A small image captioner, trained from scratch.
Model: 10.4M parameters, 32-pixel images, encoder arch convnext_v2, encoder patch size [2, 2], encoder depths [2, 5, 5], decoder width 128, decoder activation gelu_tanh.
Training: muon at rate 0.018, 13100 steps, batches of 128.
Data: trained on scattered letters and digits in many colours, 195000 training examples, 8.6 epochs.
Rows from block 2 of the text decoder of a small image captioner, named by matrix and row number. Rows with one number belong to one neuron. Each number is 200 + 20 x the weight over its row's rms, rounded and kept within 0 to 999. All counts start at 0.
After each neuron's rows are labels from the 100 texts, of 14976, where the neuron reaches its highest value: "tokens" is the input token at the peak. Only what is clearly more common there than usual is listed. The data: scattered letters and digits in many colours.
# fc1: MLP up (decoder.blocks.2.mlp.fc1.weight, 768x128), inputs 64-127
# fc2: MLP down (decoder.blocks.2.mlp.fc2.weight, 128x768, transposed), outputs 64-127

fc1.591,182,204,225,218,255,185,196,201,209,200,216,193,222,249,161,207,233,225,187,210,198,180,210,175,226,200,199,211,176,166,189,144,221,202,200,215,198,201,209,199,180,183,174,202,219,182,212,191,166,207,222,198,201,207,223,186,205,185,208,185,206,218,174,206
fc2.591,198,179,201,208,184,168,219,191,195,238,185,222,181,191,274,227,189,211,227,226,217,208,189,192,188,249,207,211,245,213,214,230,205,211,194,170,186,181,195,171,218,190,192,199,168,216,229,208,195,193,210,207,216,214,205,192,213,201,188,200,159,236,229,206
tokens: "u"

fc1.141,246,225,209,231,182,185,226,225,213,192,209,205,175,179,178,200,160,190,176,194,196,178,216,208,207,208,191,210,209,175,236,171,215,199,195,165,208,220,168,180,151,211,199,218,188,198,199,154,220,184,204,197,195,175,199,205,192,190,205,190,217,191,212,206
fc2.141,213,174,190,189,221,217,205,186,216,199,181,187,167,225,184,199,200,229,214,186,182,203,214,206,188,177,218,190,180,203,181,206,213,201,200,189,187,190,209,238,190,206,215,177,195,251,211,200,216,219,181,166,197,205,160,195,194,201,188,203,197,218,175,231
tokens: "n"

fc1.751,221,230,178,235,195,189,218,214,211,206,194,218,184,205,200,233,225,200,251,180,184,221,177,215,214,200,224,227,174,204,198,168,206,188,153,190,181,191,211,181,186,192,184,189,192,196,212,146,229,204,164,202,193,194,212,170,207,181,201,189,189,239,197,231
fc2.751,244,194,173,191,126,204,225,226,220,196,194,202,241,192,199,190,171,181,207,158,219,199,170,195,210,214,211,219,169,220,196,171,224,190,193,207,201,184,202,197,196,202,147,216,186,170,178,157,211,210,193,200,196,189,189,182,235,187,204,204,186,198,215,227
tokens: "n"

fc1.737,199,187,235,215,210,196,187,203,184,219,207,211,193,200,193,219,212,184,168,187,220,185,173,226,203,222,201,169,196,193,156,203,204,194,197,208,211,192,229,227,215,167,180,209,202,202,195,195,194,198,198,195,144,204,205,182,220,232,201,180,169,174,243,162
fc2.737,212,187,211,170,218,236,191,210,176,239,173,187,176,173,166,204,204,178,194,153,197,208,191,188,183,199,182,199,193,143,181,211,206,190,168,200,211,177,200,229,190,213,197,250,219,191,199,219,191,231,214,233,193,202,222,214,182,177,241,212,185,177,173,208
tokens: "a"; "l"

fc1.6,220,221,200,200,200,201,169,186,198,149,193,197,192,197,205,185,208,194,213,203,179,173,197,195,179,199,157,218,200,221,199,212,202,183,187,190,197,214,195,171,206,213,167,204,206,172,180,223,182,202,195,197,208,226,197,214,182,210,182,238,189,194,212,179
fc2.6,215,216,189,210,186,229,187,185,189,198,159,189,131,161,207,191,178,205,203,202,187,194,214,188,225,199,187,210,187,204,187,235,195,228,163,160,177,221,180,186,193,201,228,205,214,205,192,238,183,205,211,206,182,237,213,185,200,204,192,179,218,196,209,209
tokens: "p"

fc1.37,221,238,149,191,224,184,198,228,194,194,211,180,158,210,209,201,207,231,224,205,183,171,190,170,180,203,177,199,194,188,189,184,174,179,194,223,198,228,181,218,189,183,206,207,210,185,217,189,177,174,200,210,176,221,199,198,229,219,216,195,185,203,198,204
fc2.37,181,214,192,190,202,173,174,166,233,195,162,202,182,175,201,173,164,207,198,198,190,213,223,209,214,198,210,192,227,215,191,221,236,211,198,194,181,170,223,238,206,194,208,231,200,228,197,246,182,216,222,212,183,231,204,203,188,205,179,195,227,176,211,225
tokens: "p"

fc1.312,199,191,222,221,204,209,170,190,192,219,174,169,189,194,244,219,176,210,198,195,189,191,203,180,211,228,229,183,223,215,232,179,199,174,216,177,171,184,192,187,190,191,183,239,199,214,223,217,212,207,212,214,187,182,215,226,196,213,170,243,248,222,193,193
fc2.312,180,194,210,184,186,183,207,209,185,211,203,170,195,199,207,174,241,214,199,243,199,177,216,216,187,181,161,207,155,181,166,206,244,207,210,174,174,208,190,201,202,203,214,208,209,203,203,239,211,219,240,169,192,190,174,217,196,186,181,173,210,215,189,194
tokens: "r"

fc1.82,163,198,207,201,215,202,182,224,201,227,182,190,208,208,197,204,159,167,189,172,162,211,164,183,228,207,233,215,201,210,212,203,221,208,198,167,188,230,223,242,234,178,168,202,203,214,204,228,231,213,212,172,181,242,178,206,210,186,212,180,209,208,205,190
fc2.82,195,176,221,160,175,140,200,185,154,235,206,185,152,190,225,226,182,212,195,193,197,202,193,183,177,207,176,215,192,191,177,184,183,199,198,188,191,168,205,204,201,196,152,210,184,226,202,249,212,227,224,184,215,210,197,188,200,213,203,198,204,229,172,196
tokens: "a"

fc1.441,176,235,221,207,159,190,192,214,220,218,164,201,189,184,187,190,208,219,167,191,258,171,183,193,183,196,228,183,210,212,207,208,182,171,196,205,216,209,201,221,169,187,190,214,206,195,176,195,218,216,214,220,209,177,234,198,239,195,181,189,189,208,181,206
fc2.441,227,158,186,198,226,175,208,228,179,208,230,190,213,193,222,196,180,198,236,201,154,182,238,207,196,198,173,177,238,199,228,207,191,189,205,210,183,205,190,224,228,210,228,165,201,214,193,206,188,220,220,213,196,228,214,209,221,219,215,237,198,224,207,219
tokens: ","

fc1.146,232,197,227,210,172,245,191,194,198,204,192,182,187,186,191,207,229,254,203,188,224,236,215,217,181,170,188,188,194,223,220,238,211,213,222,216,212,202,210,199,202,179,195,200,217,195,241,197,191,203,221,181,209,201,183,183,199,191,195,177,230,230,208,189
fc2.146,193,182,210,201,180,207,194,193,173,212,224,188,206,201,206,215,152,181,206,187,203,147,223,198,228,204,206,199,169,186,174,185,221,188,200,208,178,193,176,179,182,208,173,220,223,163,194,213,210,206,214,206,198,170,192,206,178,188,169,196,174,180,188,195
tokens: "n"

fc1.564,167,186,219,221,170,201,185,221,216,196,167,172,207,168,214,166,209,173,181,239,200,184,209,238,227,208,227,215,219,214,201,208,222,159,173,253,215,190,186,192,204,167,197,169,201,187,217,197,203,204,213,208,175,178,201,160,168,218,193,219,230,188,189,214
fc2.564,209,207,202,222,175,207,200,231,209,158,229,216,207,209,244,209,197,190,220,186,230,170,202,203,208,178,207,201,208,182,198,181,218,160,176,229,191,205,191,211,212,167,196,168,222,205,180,211,200,204,224,201,211,171,208,162,203,229,177,196,207,203,218,215
tokens: "d"

fc1.524,240,233,178,229,200,198,197,210,244,195,163,190,206,171,190,199,203,175,181,229,188,160,220,226,196,215,174,158,175,205,205,216,213,236,219,195,188,182,185,203,221,180,193,207,203,196,213,205,162,235,193,223,192,210,211,212,226,245,181,214,187,181,206,205
fc2.524,226,218,193,214,207,203,184,185,182,188,181,193,150,208,239,208,198,221,205,165,172,226,221,201,188,188,198,208,199,192,212,228,205,201,163,170,204,196,176,208,230,190,237,180,218,241,185,207,182,199,202,218,186,226,212,166,234,205,240,228,191,181,215,216
tokens: "d"

fc1.272,218,238,183,249,159,190,204,199,217,209,200,180,206,191,210,187,203,207,186,221,180,183,194,195,197,199,177,187,189,236,243,188,182,201,189,180,209,188,209,224,208,249,195,206,197,177,216,200,195,190,191,154,197,190,235,195,200,214,182,230,196,209,200,196
fc2.272,188,204,174,184,173,182,198,175,148,214,180,180,143,174,215,169,182,199,210,189,200,190,182,144,209,206,205,184,168,184,214,183,227,204,174,199,225,184,199,186,165,238,205,165,220,211,166,190,173,219,178,193,187,174,230,186,198,198,200,225,237,188,213,242
tokens: "d"

fc1.411,209,209,167,200,197,177,160,198,203,196,186,195,209,219,210,215,156,195,195,207,215,208,203,234,187,197,198,209,209,232,182,192,198,201,192,230,212,191,156,179,207,228,198,193,174,198,199,186,201,196,214,175,224,211,211,182,205,219,179,245,215,179,222,226
fc2.411,179,203,234,167,211,243,149,201,176,197,193,233,187,175,201,220,170,211,209,182,192,216,195,193,206,232,216,165,192,189,189,180,242,170,206,213,197,228,199,210,208,226,198,192,218,192,190,190,207,235,187,220,224,222,194,188,199,222,199,205,199,232,212,199
tokens: " "

fc1.398,179,206,212,190,196,213,200,152,205,198,193,177,209,206,174,200,193,226,185,206,193,205,189,206,183,173,206,211,214,238,224,192,174,157,244,215,198,187,175,175,219,217,193,204,176,209,193,188,174,209,210,195,253,188,171,229,198,204,190,214,219,209,198,225
fc2.398,193,234,227,185,209,230,222,203,150,214,210,218,173,166,223,197,187,221,173,213,209,219,234,179,209,242,232,175,204,158,188,218,204,186,193,159,192,197,165,186,192,227,231,185,192,201,176,178,213,208,223,185,196,200,178,174,214,188,190,174,195,203,209,206
tokens: "u"

fc1.63,201,180,186,218,203,239,189,223,219,190,210,217,207,232,210,184,222,172,203,193,180,178,195,210,176,198,184,202,211,201,200,196,183,201,199,190,212,137,188,208,219,186,192,220,197,200,186,187,225,208,214,190,232,204,184,240,201,204,184,169,197,208,195,202
fc2.63,199,211,197,202,185,210,169,208,191,214,203,175,141,225,202,189,186,201,211,199,195,206,197,184,179,214,182,212,194,235,197,192,176,183,168,206,204,171,179,127,199,223,186,230,218,217,172,218,210,164,218,238,204,194,200,211,222,183,182,168,187,210,217,205
tokens: "e"

fc1.373,207,206,211,236,209,202,227,195,193,219,207,192,207,236,160,203,202,192,180,191,201,210,183,234,174,180,198,217,202,178,178,211,213,188,255,214,192,199,208,202,195,204,229,186,219,207,200,212,157,225,211,199,191,162,187,194,198,206,187,232,191,195,206,184
fc2.373,178,211,215,204,194,189,179,210,211,171,235,191,191,196,213,198,195,192,169,186,200,207,220,189,236,223,213,202,185,202,167,174,201,182,217,179,192,173,148,175,225,218,206,236,186,212,194,244,198,198,216,215,206,207,209,155,212,180,199,214,184,225,232,198
tokens: "e"

fc1.58,223,179,187,225,208,228,193,194,188,214,202,204,200,224,185,224,214,199,192,209,212,218,211,222,206,217,217,219,245,221,214,167,205,164,193,156,231,204,232,223,171,168,180,213,217,195,221,207,209,184,170,181,202,226,220,214,221,181,200,203,168,182,200,214
fc2.58,174,188,178,182,210,194,220,171,201,219,201,180,179,209,202,191,205,199,190,211,209,180,232,180,215,182,202,177,200,212,214,202,215,206,216,229,162,219,168,198,178,216,164,190,182,172,210,209,192,193,209,214,206,158,194,226,192,193,227,170,218,209,219,199
tokens: "n"

fc1.728,212,201,177,228,187,211,190,209,211,195,218,199,185,200,226,200,184,162,191,245,176,188,202,196,243,184,190,199,206,212,180,206,182,155,173,224,200,179,250,203,188,227,220,228,172,176,215,184,175,181,203,159,179,184,220,238,209,175,189,208,206,213,200,207
fc2.728,186,213,170,149,205,181,225,183,217,188,230,204,181,168,214,225,208,193,237,200,184,206,204,214,186,167,163,206,214,204,215,202,226,186,195,163,218,198,203,183,172,201,166,161,208,197,195,191,207,186,207,182,198,155,171,238,208,185,173,200,200,182,189,204
tokens: "n"; ","

fc1.760,185,187,215,178,201,204,219,143,195,219,182,225,201,224,192,195,198,241,185,228,168,220,217,193,186,193,184,205,191,177,220,204,221,194,234,211,228,187,197,219,224,204,179,210,196,213,184,193,187,167,232,167,217,201,189,205,204,196,200,200,207,207,173,203
fc2.760,208,189,212,197,217,186,224,170,179,223,207,192,170,205,201,204,198,235,201,235,215,202,238,180,182,249,215,167,209,187,214,227,192,193,233,227,195,179,183,191,204,224,188,188,195,209,180,184,187,179,191,147,223,210,195,156,183,212,172,196,197,203,194,216
tokens: "u"

fc1.499,182,218,198,211,200,200,245,197,186,222,204,203,190,221,214,235,209,186,195,205,157,209,194,191,204,191,196,219,169,201,231,183,218,258,148,183,189,200,214,213,198,216,177,236,203,215,204,201,200,201,187,221,185,174,200,227,166,213,205,183,202,193,155,204
fc2.499,202,197,196,206,197,228,189,200,202,215,235,192,200,227,185,189,207,191,222,183,152,207,220,196,209,247,209,219,203,158,217,196,170,171,214,197,160,214,211,174,207,177,254,181,216,177,159,220,194,215,213,193,208,202,203,188,215,177,227,213,191,202,193,190
tokens: " "

fc1.57,201,211,207,198,183,203,235,207,184,192,195,253,217,185,199,214,177,202,246,245,182,202,199,236,216,230,230,172,189,192,185,219,171,196,212,210,173,183,207,210,237,202,166,213,215,187,210,192,217,192,203,189,191,196,160,239,208,193,241,199,198,188,174,177
fc2.57,175,199,204,182,205,164,196,192,193,178,177,231,173,193,182,205,201,238,203,241,229,228,188,205,207,245,196,169,224,201,192,217,206,180,185,202,188,175,229,243,205,174,204,205,216,184,234,199,201,216,206,216,199,180,189,174,198,206,238,175,177,181,199,209
tokens: "r"

fc1.406,218,159,189,228,235,208,233,180,211,197,162,254,198,222,185,216,219,181,179,215,205,217,208,210,202,226,209,197,203,194,193,199,203,198,217,182,189,144,237,181,173,193,193,182,183,172,205,190,225,222,185,175,212,162,197,216,227,221,185,210,193,206,219,197
fc2.406,196,218,215,209,185,198,216,219,183,212,173,208,199,177,196,217,194,209,203,224,246,206,191,214,207,214,197,180,211,174,205,244,200,210,219,156,179,203,216,168,172,211,205,201,222,178,183,200,213,189,210,204,201,206,178,205,197,212,197,195,190,200,194,154
tokens: "a"

fc1.20,189,169,194,205,232,197,185,192,234,170,157,200,203,191,168,184,151,180,188,215,238,188,199,222,183,199,227,210,219,215,205,222,146,196,217,221,193,192,186,199,216,183,215,222,212,199,195,200,201,237,171,223,164,207,217,193,222,211,190,187,186,195,230,181
fc2.20,238,181,206,197,181,167,207,166,202,173,221,195,205,200,227,218,177,168,193,191,181,185,191,192,236,210,185,198,228,209,193,217,203,199,174,207,158,183,162,185,206,190,243,211,196,238,188,197,188,192,182,189,182,222,203,192,171,208,184,190,177,227,225,192
tokens: "r"

fc1.10,194,179,189,204,183,190,157,209,206,213,220,199,173,217,219,203,204,186,200,201,212,196,212,218,189,200,241,220,193,209,216,188,205,184,187,217,171,193,202,197,169,199,215,182,227,220,242,149,222,226,183,228,189,192,167,213,165,187,209,123,220,203,182,203
fc2.10,199,227,193,225,221,216,173,230,184,173,198,194,202,253,209,195,206,172,181,220,222,226,215,215,177,180,189,199,242,168,219,204,189,160,217,193,217,170,191,197,194,186,192,220,195,205,174,213,194,204,189,184,197,220,182,185,210,243,205,182,228,211,191,214
tokens: " "

fc1.709,160,208,228,174,193,212,189,237,175,184,196,227,200,202,183,210,238,188,177,170,229,216,188,193,219,177,195,152,217,178,213,203,195,198,195,169,189,196,217,221,207,199,215,205,197,179,213,171,153,230,192,229,216,186,184,236,226,188,199,199,195,210,204,181
fc2.709,204,170,221,210,198,215,206,210,169,226,209,193,158,194,191,192,216,198,200,169,226,225,188,186,186,197,225,182,233,175,180,178,196,186,163,217,246,213,217,243,205,205,202,204,204,161,178,177,196,221,185,237,202,201,213,208,226,199,201,211,202,214,193,211
tokens: "p"; ","

fc1.537,215,194,186,185,209,173,181,212,209,175,156,215,189,211,186,199,205,198,191,183,187,217,215,187,225,198,147,193,223,189,192,199,183,209,229,225,204,237,244,196,221,230,202,187,199,182,183,197,205,227,196,238,189,181,211,190,219,198,216,180,186,160,213,204
fc2.537,199,209,204,176,214,168,173,215,258,178,185,202,153,175,224,192,216,197,230,189,188,205,214,232,206,215,194,200,204,203,194,215,199,206,207,191,226,223,219,223,200,226,206,196,192,197,224,198,226,242,209,178,193,164,198,218,215,199,212,158,233,217,206,210
tokens: " "

fc1.738,209,224,212,178,180,222,158,210,161,162,194,183,232,203,207,264,194,192,195,182,189,185,207,180,199,222,164,207,173,216,222,187,210,191,189,197,225,206,220,183,215,172,205,201,200,198,194,167,214,214,170,187,180,189,197,208,186,194,213,236,187,190,201,200
fc2.738,191,231,220,178,232,191,222,195,200,167,204,198,179,205,182,182,193,156,191,205,229,181,195,188,226,179,219,232,218,207,163,208,203,192,232,225,198,179,225,196,198,217,182,203,222,171,205,208,182,176,191,239,210,180,218,236,201,185,196,198,157,227,189,162
tokens: ","

fc1.163,181,202,210,159,184,211,190,181,196,177,215,182,199,205,195,188,206,218,192,178,196,195,212,196,230,192,196,215,194,165,225,226,232,209,169,211,206,186,192,190,215,196,177,221,258,182,238,177,205,204,215,215,194,167,214,204,225,245,211,196,193,183,204,182
fc2.163,193,220,212,228,199,182,210,188,177,183,214,201,207,188,220,229,214,221,226,224,209,200,193,186,202,205,218,244,200,174,174,198,201,180,185,212,155,243,198,192,172,207,208,167,203,198,187,178,186,181,265,206,204,184,231,178,219,192,192,167,215,246,219,241
tokens: "r"

fc1.299,184,216,191,227,206,208,234,200,189,192,239,184,203,215,185,205,177,204,237,233,214,184,206,223,206,241,219,179,185,206,179,184,182,181,255,173,178,185,221,204,204,210,206,188,193,155,200,226,234,195,193,199,188,162,166,211,172,191,212,210,173,178,169,197
fc2.299,172,187,169,209,242,190,193,212,197,205,187,224,176,192,187,214,183,236,195,253,207,213,183,227,197,209,189,199,208,212,177,207,190,189,234,215,179,198,242,215,222,175,209,195,207,203,211,206,236,180,203,217,223,166,190,233,186,219,229,184,192,169,195,179
tokens: "n"; "<end>"

fc1.0,224,181,228,216,216,236,231,211,230,196,224,211,219,191,250,211,166,204,174,203,180,179,169,216,198,236,213,203,222,203,211,178,205,203,214,210,193,192,159,201,203,190,230,214,214,196,177,221,225,200,228,173,176,192,232,232,176,220,226,213,217,195,223,232
fc2.0,217,182,197,165,172,201,202,214,198,239,178,193,213,199,192,205,203,188,195,204,201,203,175,186,177,224,189,204,192,204,176,197,209,217,205,214,222,195,200,200,206,196,189,158,184,220,197,192,212,203,177,223,196,181,185,226,179,232,188,231,186,192,234,169
tokens: "e"

fc1.562,217,156,198,205,226,208,175,155,215,218,154,215,203,211,192,219,221,220,199,211,180,215,207,178,197,227,206,190,208,180,193,203,177,190,183,237,180,167,197,188,181,195,171,225,179,196,219,209,176,186,157,193,177,214,169,187,201,190,189,227,215,213,216,164
fc2.562,201,217,186,199,199,221,215,179,185,191,133,198,177,194,233,196,188,187,144,184,223,204,207,177,162,239,206,201,217,184,209,195,209,216,204,221,178,210,187,208,199,220,203,191,216,202,208,211,159,203,213,211,195,216,198,169,216,209,204,196,184,200,206,219
tokens: "p"

fc1.174,213,192,180,185,194,175,195,224,200,264,218,158,198,222,206,241,196,223,195,190,185,219,217,214,197,180,218,208,207,209,210,206,181,220,208,188,200,210,207,219,228,171,210,218,207,173,222,221,237,202,223,199,191,196,199,203,232,178,197,193,199,199,186,215
fc2.174,185,170,161,155,184,196,200,209,156,242,204,174,199,181,202,180,189,214,221,198,215,178,184,211,219,189,177,197,167,225,189,203,170,196,186,208,149,217,202,186,190,231,210,184,186,182,216,279,212,196,202,173,179,197,176,207,187,190,188,201,212,218,184,234
tokens: "n"

fc1.243,217,185,190,200,191,204,212,185,176,191,202,197,205,197,194,209,203,194,200,147,193,154,200,209,202,217,207,189,200,235,209,190,178,210,188,234,179,217,210,201,244,216,189,219,212,196,167,158,183,192,233,194,167,229,201,178,194,236,159,227,163,237,209,204
fc2.243,229,213,190,193,241,214,193,167,193,223,239,190,155,190,211,166,248,179,185,185,198,203,211,192,182,196,177,216,192,201,209,223,215,187,210,226,198,188,187,196,210,157,205,166,196,205,188,195,195,184,185,179,177,195,193,179,237,193,184,202,225,215,238,235
tokens: "p"

fc1.48,208,199,186,204,194,194,197,226,178,208,204,174,259,185,208,188,207,201,204,202,172,186,223,197,210,203,200,227,197,213,201,207,214,179,181,202,244,188,223,192,188,228,183,183,192,222,226,164,202,177,176,217,161,221,223,217,175,176,171,189,186,188,221,198
fc2.48,167,195,185,150,200,208,210,216,160,195,184,158,215,174,183,191,217,191,178,184,194,188,182,204,168,224,186,204,244,250,207,229,227,187,196,236,215,219,187,232,207,205,219,164,200,226,203,176,200,185,198,169,213,167,198,208,189,192,188,210,170,192,238,213
tokens: ","; "1"

fc1.716,212,211,212,230,165,192,212,190,185,167,209,200,168,225,204,164,196,181,188,193,210,204,157,184,165,215,170,238,198,200,205,212,194,209,196,213,172,200,228,225,189,198,202,186,224,197,209,211,177,215,165,185,207,185,229,238,206,171,212,223,185,205,171,181
fc2.716,167,240,223,195,185,204,214,184,200,250,222,199,197,205,206,206,203,206,184,177,201,232,220,211,212,194,173,182,180,194,211,175,227,228,196,215,196,194,218,244,199,229,191,216,214,218,171,248,209,202,189,196,192,212,185,186,222,212,200,214,229,210,206,222
tokens: "d"

fc1.66,175,192,225,171,174,203,183,148,201,215,192,231,198,188,198,187,213,219,174,213,168,229,224,217,214,212,218,198,209,223,236,186,200,209,184,208,193,199,172,180,210,243,177,202,196,265,187,203,219,162,219,180,217,211,198,206,198,207,199,202,194,230,190,231
fc2.66,176,201,200,183,227,217,231,198,167,204,225,177,216,193,201,188,168,223,230,210,202,192,231,184,158,198,186,189,180,206,183,214,194,218,247,202,214,191,191,232,203,262,231,202,199,237,198,187,210,203,197,195,169,228,179,210,179,238,184,210,179,226,202,181
tokens: "u"

fc1.724,187,224,218,202,212,209,201,203,226,190,165,197,215,216,209,170,193,179,179,220,179,226,223,207,228,178,223,203,182,183,225,227,207,169,236,216,208,210,180,204,213,217,209,221,191,179,208,196,202,191,234,211,188,195,222,192,178,194,202,211,186,219,207,211
fc2.724,200,216,210,170,188,190,196,194,202,205,187,207,175,187,179,188,197,201,195,179,203,201,200,191,150,238,227,178,217,186,193,166,196,199,198,230,185,181,207,205,247,207,175,192,168,176,192,187,207,191,174,197,180,226,190,222,172,178,225,187,225,181,221,198
tokens: "e"; "t"; "i"; "f"

fc1.343,188,192,197,231,194,191,198,191,201,216,192,223,259,211,224,193,227,233,240,196,172,215,209,192,208,198,203,195,203,191,176,201,222,190,199,200,249,221,177,179,178,246,256,213,194,214,215,188,193,193,189,204,202,189,220,199,198,197,222,178,202,203,217,219
fc2.343,221,171,206,178,157,185,201,181,199,203,210,206,204,183,210,208,184,170,151,172,189,212,248,209,187,199,229,178,202,230,177,201,195,207,198,209,182,228,223,201,186,191,190,179,181,164,186,209,241,205,212,177,180,196,182,211,207,223,175,202,221,200,192,236
tokens: "3"

fc1.579,204,214,175,186,242,231,122,209,209,170,186,199,217,208,198,190,183,222,222,206,186,205,198,161,221,244,189,190,173,183,193,200,172,195,212,201,186,211,196,177,202,197,211,189,196,174,185,191,186,218,186,210,203,193,202,194,211,185,166,233,206,180,205,184
fc2.579,219,218,172,196,198,188,203,194,193,147,140,214,183,188,234,201,204,156,190,188,177,188,203,183,194,201,177,225,197,195,188,193,205,188,200,158,221,194,196,209,200,188,220,181,205,207,204,221,197,177,208,193,231,230,223,192,193,211,210,180,215,170,219,177
tokens: "d"; "p"

fc1.320,213,183,186,197,207,229,162,178,194,175,187,204,216,198,197,226,240,218,210,219,177,191,194,199,217,218,175,179,214,224,190,215,217,206,170,194,212,213,225,174,168,173,231,207,180,180,216,202,214,187,173,210,205,215,209,178,220,188,146,202,213,201,219,209
fc2.320,194,222,163,227,176,184,175,183,208,180,179,199,164,192,226,186,193,196,184,183,213,204,187,185,230,208,195,221,184,209,210,189,226,207,202,172,194,187,203,227,242,198,191,185,220,198,197,216,174,217,194,158,228,205,221,191,208,196,196,166,214,163,201,220
tokens: "p"

fc1.356,207,201,214,178,210,202,205,163,162,174,169,197,198,214,216,219,209,225,195,206,187,202,206,194,209,173,225,230,203,215,212,184,188,174,156,191,219,255,153,161,177,225,197,213,188,206,223,203,176,210,169,163,202,215,249,200,181,214,177,192,178,233,205,207
fc2.356,177,185,227,184,206,198,213,172,198,199,189,191,194,178,209,192,180,236,183,203,211,193,215,190,174,223,219,169,198,195,183,195,232,212,179,216,195,172,174,224,175,229,195,197,220,212,213,205,168,208,242,180,151,203,205,165,185,231,210,167,193,224,200,190
tokens: "r"

fc1.582,235,183,201,241,158,163,203,206,218,164,175,197,203,194,190,212,195,217,184,200,186,172,202,197,218,193,200,197,201,183,210,187,198,196,233,211,167,195,187,217,192,198,222,195,201,186,194,209,197,170,201,189,186,201,206,181,180,207,182,184,232,222,199,153
fc2.582,175,202,173,201,240,175,194,165,211,173,210,204,196,225,230,216,224,216,183,203,200,198,235,208,212,176,220,208,216,198,238,186,175,198,183,182,215,174,236,206,189,157,206,187,181,182,208,181,221,196,216,202,209,179,184,201,215,177,208,210,200,158,221,201
tokens: " "

fc1.681,175,175,163,236,217,181,185,201,224,239,187,195,195,221,225,222,180,174,215,196,196,210,196,198,197,177,206,190,186,227,216,207,181,181,195,225,186,192,178,200,206,208,204,189,207,212,192,235,240,199,227,145,232,187,245,188,217,209,173,197,202,235,203,265
fc2.681,180,237,229,186,197,196,230,200,172,222,201,196,179,193,203,193,167,191,183,207,211,169,205,183,219,201,223,198,161,187,219,221,202,211,187,210,178,209,178,184,192,209,159,192,201,208,197,220,207,221,169,184,181,250,202,185,210,177,229,166,205,195,223,212
tokens: "a"

fc1.366,215,203,197,219,181,210,219,182,235,172,212,178,181,245,190,222,204,177,207,203,205,205,231,196,199,184,193,205,207,214,183,198,219,194,194,190,185,197,191,189,186,189,198,179,191,210,217,177,175,243,194,210,186,209,217,187,204,243,197,242,244,175,196,222
fc2.366,234,198,207,207,178,218,214,190,179,215,177,216,204,172,202,239,209,208,208,196,197,170,208,240,186,199,185,190,207,197,202,194,224,178,178,198,223,194,218,218,236,202,209,240,229,211,215,197,185,224,221,193,196,203,215,198,195,180,194,216,180,185,203,203
tokens: "d"